From a checkpoint of a small audio captioner.
Data: trained on notes from a synthesiser with random patches, 78125 training examples, 11.5 epochs.
Rows from block 2 of the audio encoder of a small audio captioner, named by matrix and row number. Rows with one number belong to one neuron. Each number is 128 + 24 x the weight over its row's rms, rounded and kept within 0 to 255. All counts start at 0. Numbers have three digits each.
After each neuron's rows are labels from the 100 clips, of 14976, where the neuron reaches its highest value: "top examples" is what is common among them. Only what is clearly more common there than usual is listed. The data: notes from a synthesiser with random patches.
# fc1: first MLP up (encoder.blocks.2.ff1.fc1.weight, 512x128), inputs 0-63
# fc2: first MLP down (encoder.blocks.2.ff1.fc2.weight, 128x512, transposed), outputs 0-63

fc1.134:152112122111141116139112205120152110102122078115106137102093105132119094179153154096144135128100151112130128160096116116142105093135102154163148140125105124127127172092125146143120133123129106
fc2.134:123189130117123142107110118104121095128150135076112118150144146116143153133153092115160072156137113117105160166125118112158128141124117163142097127084168117144145100090155142138143131163136120
top examples: drive; hard sync

fc1.247:145186078110175123139100139113114115125161142168089089085127110113114147118128130154103106156108147123113171154116097163117121112119109111137170122123120092129141122141118118085138131121172094
fc2.247:130125137164109155108124136155154121127124089134150151103140155154115115084138137070141145098135151087114074087132143143130146117117113121082101172123108181142096153133156140141124094128126144
top examples: harmonic FM; swell

fc1.5:145101142100107132131164133080118113150083145128142113120136151123134129136142124084089116160115127105147139063123145181136132123132095117082139145149127158124143135121107134117124139125150140
fc2.5:067163123070168124104103163118143130093145090107158079157132108101104129149117108126185138141124144133093187115102112119150129119141154154124121137148127109150112068144111120079125157151166111
top examples: echo; harmonic FM; oscillator: inharmonic FM

fc1.332:135098080131141151119117176128142131160102130113137090124156119122107131140168104131126136104094118094095191124174134137129172139104095084147113146129111135129087148094141126095103160109172121
fc2.332:106163144100197122154144093128114137120111076156132111140087112142157105135099156126111105147121147112064153126126142112126140134120180107107116137124151110133132128170078109090117154142124145
top examples: harmonic FM; inharmonic FM

fc1.462:097178135155148115126120119142131153105125169144112112139127093122094153147102075139137071148117146130116107144149110143114100108100140117133141114123141100132145103132100132133173095144085097
fc2.462:134138138176170101146147108134153157095123133142121113152153119118104130152086112135155094166164153154117159103108149139118131133109177131148107127131124102122137116130146131107159098156112121
top examples: pluck; hard sync

fc1.308:118106150121093140126106129072132122141093138127151112125081133143156124104106139096105148094115120092153124109143176154123106153107086149130099154125099144133105133072168155086134108157093145
fc2.308:091116138174129127093149162136141078156141123138115070144171155098158092189136134090143126146106128103138123156127151156148102126095125175096168117137113116125138146089149146128102152105113135
top examples: gate; triangle

fc1.474:170120164132142158078146129108131145159102145096130145178146143169132143122134145145142176156142141154158126138117148167110177124102130117085079171136108133148092077128144165134150123115108144
fc2.474:118092127176137147133111121129130052134120136154111071160134125118121131163155104144115148139124111112112107105139125155118164115088147135090115116128104112110098151113145115138100095134100146
top examples: drive; tremolo

fc1.378:142115169148131111133151154153120115096093133120097121131099147118116175145150107144069111133135142068115096121131135132157137104126153094116124104145152129177167157201099121112145115105110142
fc2.378:138139154140138125143102096119088131094127130137135111114122111143154170118125122132116108118146128148150149142132104127122164119140164112116127138127132112122148082191091123112144122131136118
top examples: resonance; high-pass; filter motion: filter opening

fc1.244:135117120109101125152157108099113119140095096156132116146111121140166116132124157095135151180116152112112142143063124162134129159112103116092119082132137136132157168116088125117141175088133121
fc2.244:111127126089166137100087143118168169090141110174158106135140122111138138125164094109159121146112149120062148139053093130146104111138113161135160101165124131138144102154121143097146117155114088
top examples: gate; saw; narrow pulse

fc1.110:140098128121112110103142140113155101186128108147117140107092137156122140097157137138094114092119152075170093115127105081105093132109154110128125158113105161122114125117151123134120156148115172
fc2.110:123138162092058151082101150155188149109119150108136184123122126104103150074113104138135151101154150099144128138150139096132103107141109126137120152124108166155113166112104155068110163135113149
top examples: text has "pass"; bass register; resonance

fc1.420:133123133116118128132118160154152082109120118113120085117135124129132093127142163161120126117113128114144103154132130140117103149108070134141143130144112121160094156140131139156039138092171154
fc2.420:087190128115174168174115098144172155095149120130156118130157129140102173156138072136100088120140157122095179130110112124157122131146196120125143122116175146140141101164138089144113104165119140
top examples: notch; harmonic FM

fc1.503:095133099092111137154139144137135111137113132127095135128155097145137134146071096066165134144151104146138134139169137109127126101131120121135111133145137153132075141142144123101134134152085124
fc2.503:136112146189085128120145152161137121105104064156132164168104089126107113156121115132123163104155108175145090090097112102151148156115147130104142140119123140091089124126149118176145089157108187
top examples: drive; tremolo; hard sync

fc1.324:097137133123120110095111119153132102107097096143153111112089162126119153141067125127131138133135125144099148160133099134146141096110096154115098134180101158133120132158139109139101079092146134
fc2.324:142089146131101143158127121133127114114097114088134130133075154127144107120120084130120135120089137126138093092090084112142113137130117081108135130123136170129109099139079114153115120182113153
top examples: notch; square; filter motion: fixed filter

fc1.23:144150138096144114115121113141139156135127135118088130125106159109084149142101091138126100145121158085124110075182164099135114111128124067120119118100118129123137147164116123085126123125123178
fc2.23:104091109115120098146148130139116119160164143190139151129132132118105131121131123118162149146083115165091116125115089141128119168134124176135167158155116142058112131117162151132154116119139105
top examples: resonance; band-pass; noise

fc1.271:116153149113162138150143107114175136099084131117090118119113171114113164145081133142078120106130173109099133090151161119128110123109142105090119106064133087148181149175102058112123144100128146
fc2.271:131087153132124101124135110151119110127139136163106123141108082152114130157122119103166162107069099159108111137108073124113122192134145163119088114145080174098086104115138128114112116138134132
top examples: resonance; low-pass; filter wobble

fc1.327:108096098127135143135155173148116125169132098142122141159118134128066129149188176077120146115101125120097161120090118148142166131159097118139096132166137176095100096127179127128122122153119177
fc2.327:105093137106169083089116173132136140146169118120091123121158070126106133085136180120140142109155136156143158153103123161144135125144133110171180103175093146150124160075139170110131113079104131
top examples: echo; pluck; triangle

fc1.397:127145084080151110079120130125162155154101108096121114106114139106128132134117189088188108135110166114109152114156136123096055111116083101163120112087085167111156136080118117129126160156145089
fc2.397:149167111128158117121124099052113109105102118111042100134172151098131140154103106172117127120118128117136092140103123175113157148114131128124139136150195079117146119133121155139152116131136094
top examples: gate; low-pass

fc1.460:127172140109134125101130134132128127084142122102097096117073135131142159158085138154085113098110148098146125119148162115148135119147125069122137125109097085149163114144071093120106098110117139
fc2.460:104095142106159111109140123135134096147168150180124151137138090140083136153135119102168131158095118143107165142106083146114102148156169132148163092171121141091088143110156173140140154139127108
top examples: text has "pass"; resonance; swell; noise

fc1.160:160097132154128127130161115084128169112079125128123151151129098137094123081162186074101183148080113104175136128110150142108131112125130147106135143113115127126139140099160125145081112141126164
fc2.160:121107117119146142095136137087102079134161113125133076153163110104164126143125126145128138130081107127109155156132098114133121109124091144122153132123113081114091181094170135118109144065140130
top examples: echo; filter wobble; triangle

fc1.316:130123142117162099107139147133111121147130117149107136115115145126102157154134142161096190154138142119143113113139127141119110109148130083105106075139138106125135110194130137119143134151102158
fc2.316:105117158120119115166147125112094106093135125146147116113088104119159130122169129130129115160149159134114164172102152118123155126143155177111177095123169121131137110158124111085112101111136068
top examples: resonance; high-pass; envelope: pluck

fc1.115:123132187101140101173100152124114127178175147131115142129147116109154131162144094096121107152138145116097140117150167145129146119140127124132148146156117114120077152115095158106095179129137071
fc2.115:145152086090106140128130117117097103101149136125139144158123115135153116102150158145103096178135126137109102118131134162155133146138151143114152129158153140088117114132083147117124135185162084
top examples: bass register; hard sync

fc1.501:122077167149148152143070104174158143107144100116105128167138153109154129106106147125127156165160114103114106129144179157167168095146172110094095126166152105146109128125124098141123150107091128
fc2.501:156126141157110137184140185135142083141117049141119146125100105128116136116158118131143111148148116120108118126127099136136172085114134099149122103130119138125094134143144165169145126135055167
top examples: drive; high-pass; hard sync

fc1.202:128154155116120111078095099128133116120148140110108108101096145125115196110129113122115123086122135092139086107159146110143121144160138079139123122113098131158136132179115130125123102141128149
fc2.202:089174093138136121151128109116141145158144175117101114130148128094144162153135135094138072111147127136057151143113128104094129125134130115175145152084160135118167113105101110130152143159132115
top examples: resonance; harmonic FM; oscillator: inharmonic FM

fc1.368:138130124142123109113141156125104097160106139119148134134141110120137140103144116124098146078129094128098134107144127119141127112147088120115127112108102119109108124081172131104089087185162129
fc2.368:134094095138072187115166166145164130153161183109136189129119121137108174083130107121147165137122097118136097104104138084131123155149093101160121162142130158137131153119137141146104135160139120
top examples: bass register; inharmonic FM

fc1.435:095161152134091140080134118105076110101112132161154133136106182131122125123128136174182084168137146130162105149119099099104142108133148158138118105122124136133170135135128126129155070120117125
fc2.435:170133118156144118142136112121150158068106051140167095129122154175172128117105155123093120119165145153120130140177108091118116100112132110125131125106135144104136103126121114129125118154113097
top examples: drive; narrow pulse; oscillator: hard sync

fc1.438:144145122130115157121135116138150116148076099111089110163130144101144159158119095102120115123126114121105130106123158110145124158095151080122120179109093086127146165111106154115120145143122125
fc2.438:095143149104113116152134119113120128097125126141145064148111155113147138156106117147104124114151111118121156113123140151117130135169182111106139116141147067111170110184117102087135175155138142
top examples: text has "pass"; pluck; tremolo; noise

fc1.17:124136129098134106135141127114124115127095100153124073153115120115110120117153154123098156133124119168137134160120129133130162121094105158158137106122153116122107159070091154117115147082147084
fc2.17:124109117077153167114126120122152140069135113121159123138119128097144110129160081103155135160113153113089130088066115134144115119092128187135109119140124146143122076128137142100108135164106112
top examples: echo; triangle; low-pass

fc1.406:122173131122108136143167130135122126139150118122093123137123202128144142161122096165115116126126098105087143122140137107105140135134145123124123151082094122122105117124116075163149154199115141
fc2.406:115141124124128171126140128145187142126098164113127132133128145141092139128136064105131079122117120111099149083098127104146115129136144124132115135115174168166167071152133097141105095213127118
top examples: text has "pass"; tremolo; filter wobble; resonance

fc1.131:167080091144128138113118189116133138146149154150104103112140126139102129150156158091168137146093133119079159146161126154132134140106109111138142131146092133143076123131163129113086151128137160
fc2.131:088120127098175109102128157113144137159142115094128110151157109123085130110114188129112079120130161125091171159143119128128120106154164110153153118129117104138134169122126158105147160118110083
top examples: echo; resonance; harmonic FM

fc1.57:153097120143106149134144160099123105155074129108128088157135137133137132112135087085095139102105104134129082075105102161129134138111112097157108136110112172122145155088118150162140161152114155
fc2.57:092148147133126096114145120103131125159095160098118041188128111107149102169112132120149123103079127117123170176136142122145101130132131148176158134120099091140127137117121132120107172115141120
top examples: pluck; glide; triangle

fc1.448:132121109128158095115142139152119135130144104190093136147147166116129147145159089157157107127121116123096150153121147106130107118112114142103147105101119136129106119099151090117160154163106117
fc2.448:102098103086163106144119104120130118105067118128145116129089143158057150120108155109146132165133111122132176169118108154137119117116136126138152080131148121150132125144160078107158098136133103
top examples: echo; pluck; oscillator: square

fc1.220:170071148120119123151157186172115135138087132149133111107137153118146137142129145143091136114090129098146145109174113165117130140107088118150145121131139137141092150104133171127094127154137126
fc2.220:091174147084165113150146121082127165119134071143158164106150134127151133133129106099119121139137164147099141134129124117116121113157179141114144175111142107125174131151149111128135151127131124
top examples: harmonic FM; inharmonic FM

fc1.250:149156145095076128100105090106120108115166109117141128127100167161104109109104141110154132140159156125157101125131127118148123116148086114118139139118153122168080191108130156128071104073117134
fc2.250:119127136146129083103161132136114113115141121128131152123162094156087117118141150110146113127111116137123139127134058140134128121103086125176191150137121140106117108110123169096137148175142120
top examples: drive; pluck; notch; oscillator: saw

fc1.504:136100150140119135162096152127151133181155123137100174136149079138120112133166120114172125114159079080117137130071120105111144095146160115117139132145110143140102120168149118121117111128083144
fc2.504:107104111174131147127119151159148136153139128136152201105138120144101141066175120093158120133171115118131140118128111096092159105130123108131144117159107157117107151096143150153139107127104119
top examples: ring modulation

fc1.190:149135147096111150130163145100159112155122139141133106136131103126131090129173134121151109134074136156119136064103117152115158154134087152100129108134141136118096127129140123136140157151134145
fc2.190:108138142100149115079122142087108061167077176113112069151159150136147127171134131111114123159085127127118157135143143134167169154093120149145154115132147099136121183098127153103119157094143092
top examples: pluck; glide; triangle

fc1.38:118117114105120117163144155147095162174136137181117126138153131133092128127193104104121158120084106105051163123133126135144146126130143109147129149088091121124124136113174121165075168103122108
fc2.38:141158115145157137161087136122131160082141053160136120098097135149120135110107163145111106127129137144083127091126123113153156158110157151160167146144127147123133069151091136104179147154143111
top examples: pluck; harmonic FM

fc1.314:124086076115150111162158130139121094117089098141121120141128100147117066148161144169113126112137104187129164135073096095132130144139094175113111096135133135069070158077144132135109138116127116
fc2.314:112087123128121103164147113078084122138133134140143126134124081121124127132125162105099177156127100110092104183100130119132123148127151157134175132124121131087109210105185114136120115055125081
top examples: notch; triangle; harmonic FM